{"arch": "conformer", "model": "multi-label audio tagger", "dataset": "single English command words and digits, spoken by a formant synthesiser in many voices", "train_examples": 78125, "time_shift_ms": 100, "n_mels": 64, "hop_length": 160, "input": "log_mel", "spec_augment": true, "win_length": 400, "norm": "layernorm", "activation": "relu", "mlp_ratio": 3, "head_dim": 48, "fused_qkv": true, "qk_norm": true, "dropout": 0.05, "inner_norm": false, "subsampling": 2, "layers": 6, "width": 512, "positions": "sincos", "kernel_size": 9, "num_labels": 51, "init": "torch_default", "residual_init": "scaled_by_depth", "optimizer": "soap", "beta2": 0.99, "lr": 0.00094, "beta1": 0.95, "shampoo_beta": 0.99, "eps": 1e-08, "precondition_frequency": 10, "max_precond_dim": 512, "one_sided": false, "adamw_lr_other_params": 0.0012, "grad_clip": 1.0, "adaptive_grad_clip": 0.1, "steps": 10000, "batch_size": 128, "epochs": 16.4, "lr_schedule": "wsd", "decay_fraction": 0.2, "final_lr_fraction": 0.05, "warmup_steps": 1000, "weight_decay": 0.2, "adamw_weight_decay_other_params": 0}
Rows from block 2 of a small multi-label audio tagger, named by matrix and row number. Rows with one number belong to one neuron. Each number is 200 + 30 x the weight over its row's rms, rounded and kept within 0 to 999. All counts start at 0.
Before each neuron's rows are labels from the 100 clips, of 14976, where the neuron reaches its highest value: "strongest on" is what is common among them. Only what is clearly more common there than usual is listed. The data: single English command words and digits, spoken by a formant synthesiser in many voices. In brackets: how many of the 100.
# fc1: first MLP up (model.blocks.2.ff1.fc1.weight, 1536x512), inputs 114-170
# fc2: first MLP down (model.blocks.2.ff1.fc2.weight, 512x1536, transposed), outputs 114-170

strongest on: /tʃ/ (56); /ɝ/ (42); /dʒ/ (39); /eɪ/ (39)
fc1.211,249,185,205,198,204,157,233,237,243,174,204,204,163,213,213,186,230,227,214,260,209,214,191,209,178,188,246,221,178,233,240,156,168,154,166,226,159,207,165,174,188,209,190,256,174,117,181,235,215,207,258,265,163,206,261,228,202
fc2.211,177,205,217,151,167,217,188,196,190,186,169,195,197,222,226,198,194,238,259,214,184,205,200,164,275,226,186,217,207,204,255,180,210,230,187,198,176,191,178,200,195,186,144,235,234,172,228,262,239,192,181,180,199,146,170,153,189

strongest on: /tʃ/ (50); /ɝ/ (38); word: search (31); clipping (28)
fc1.706,181,200,177,206,182,207,170,140,187,179,159,211,195,210,176,198,221,224,239,195,156,169,216,199,212,151,227,215,188,253,199,236,181,239,161,226,190,158,192,180,227,224,182,191,209,218,151,191,200,167,250,178,233,164,187,185,182
fc2.706,280,156,199,173,174,193,221,178,172,243,177,182,178,205,183,224,204,235,177,166,236,148,182,199,175,196,183,172,207,265,211,195,210,228,208,225,206,187,181,219,186,252,263,208,247,194,236,195,188,228,171,203,199,201,245,193,148

strongest on: /p/ (63); voice: child-like voice (63); muffled (low-pass) (36); /ɔ/ (30)
fc1.531,209,178,236,192,185,184,228,173,229,234,174,177,179,171,213,208,184,168,204,208,234,182,164,129,219,158,210,206,233,244,209,186,241,191,203,188,183,205,186,184,214,170,182,223,181,149,190,238,209,156,200,179,214,154,188,217,201
fc2.531,238,201,179,198,216,219,166,212,196,238,209,212,146,200,201,208,226,236,159,249,197,205,225,216,153,166,247,215,221,221,225,214,194,207,210,205,180,240,192,218,124,181,223,197,172,270,212,159,180,156,267,234,192,189,204,165,167

strongest on: white noise (70); thin (high-pass) (45); /j/ (36); /m/ (36)
fc1.763,175,141,159,223,221,205,176,187,280,266,254,201,256,267,189,189,207,210,189,186,158,231,219,246,213,142,207,212,231,225,230,226,196,236,199,199,229,192,228,190,172,189,202,173,160,185,125,236,202,253,202,184,198,219,215,198,249
fc2.763,185,176,165,157,174,169,232,216,197,238,239,222,251,163,183,238,191,208,113,174,205,174,223,220,137,197,235,231,227,223,231,198,139,192,212,196,199,179,169,195,157,222,181,190,255,202,164,237,162,224,253,234,241,177,183,175,176

strongest on: white noise (40); clipping (38); pink noise (34); /u/ (28)
fc1.221,190,226,264,202,248,105,185,180,218,254,113,200,282,225,241,144,202,192,145,192,226,189,183,243,184,196,111,209,169,166,220,193,130,205,143,186,247,186,215,234,200,226,223,192,241,208,213,242,193,253,163,159,265,229,225,251,204
fc2.221,230,244,171,259,198,244,177,191,188,195,247,220,137,234,196,190,194,217,208,259,162,188,205,122,202,228,196,177,210,217,274,214,184,177,230,187,164,231,260,107,130,205,198,166,230,219,201,212,231,176,182,226,243,173,167,211,182

strongest on: /tʃ/ (70); word: search (39); /dʒ/ (31); word: change (31)
fc1.536,182,194,223,185,187,150,195,211,229,163,238,192,203,145,168,201,177,230,219,212,189,131,253,243,208,211,162,172,198,236,158,196,221,213,197,205,193,249,185,231,210,200,243,214,211,195,221,160,194,205,229,182,232,139,210,183,214
fc2.536,228,180,229,183,220,196,224,171,197,195,207,140,185,233,159,136,257,177,170,160,264,171,176,213,209,171,174,204,222,241,214,184,204,218,198,214,241,208,175,225,187,151,213,233,204,175,231,144,275,207,215,191,244,162,212,228,174

strongest on: white noise (84)
fc1.245,202,94,225,184,171,235,166,241,234,187,221,242,174,156,172,172,189,206,208,234,212,135,258,197,191,176,206,180,229,173,201,199,190,241,171,193,183,209,186,171,118,188,199,193,145,229,203,188,169,190,161,189,199,207,205,129,225
fc2.245,231,189,225,212,205,204,167,199,195,191,157,194,249,203,212,198,198,188,210,199,174,175,189,208,193,245,233,138,232,220,225,169,183,196,194,186,179,243,223,230,201,137,186,193,158,244,232,204,204,191,237,259,176,208,237,242,178

strongest on: /tʃ/ (79); /n/ (76); /dʒ/ (75); /eɪ/ (75)
fc1.354,219,167,193,184,256,185,226,222,218,205,184,160,166,207,207,235,221,118,179,180,166,217,187,132,219,137,204,215,216,142,182,173,183,185,233,196,161,184,194,260,198,241,180,254,163,144,198,185,219,165,285,156,219,231,206,259,153
fc2.354,224,162,229,189,247,216,214,231,232,235,223,172,171,233,175,183,207,206,290,211,151,157,185,225,206,139,229,217,191,206,220,155,184,227,236,187,205,176,211,188,244,170,191,221,266,155,197,235,209,203,227,190,156,188,254,221,194

strongest on: /p/ (74); mains hum (49)
fc1.91,223,213,270,186,244,150,180,224,196,244,211,244,225,201,227,180,158,151,236,221,223,175,213,279,159,220,178,187,217,154,242,224,209,194,236,186,172,168,202,198,249,197,195,184,215,179,188,185,197,138,185,161,156,216,252,202,269
fc2.91,200,195,245,172,175,207,218,206,156,235,237,189,220,262,239,169,246,162,200,216,211,194,196,210,210,176,186,187,190,144,207,184,214,151,199,221,141,205,182,192,200,231,234,224,219,214,255,183,217,145,207,165,210,203,204,212,158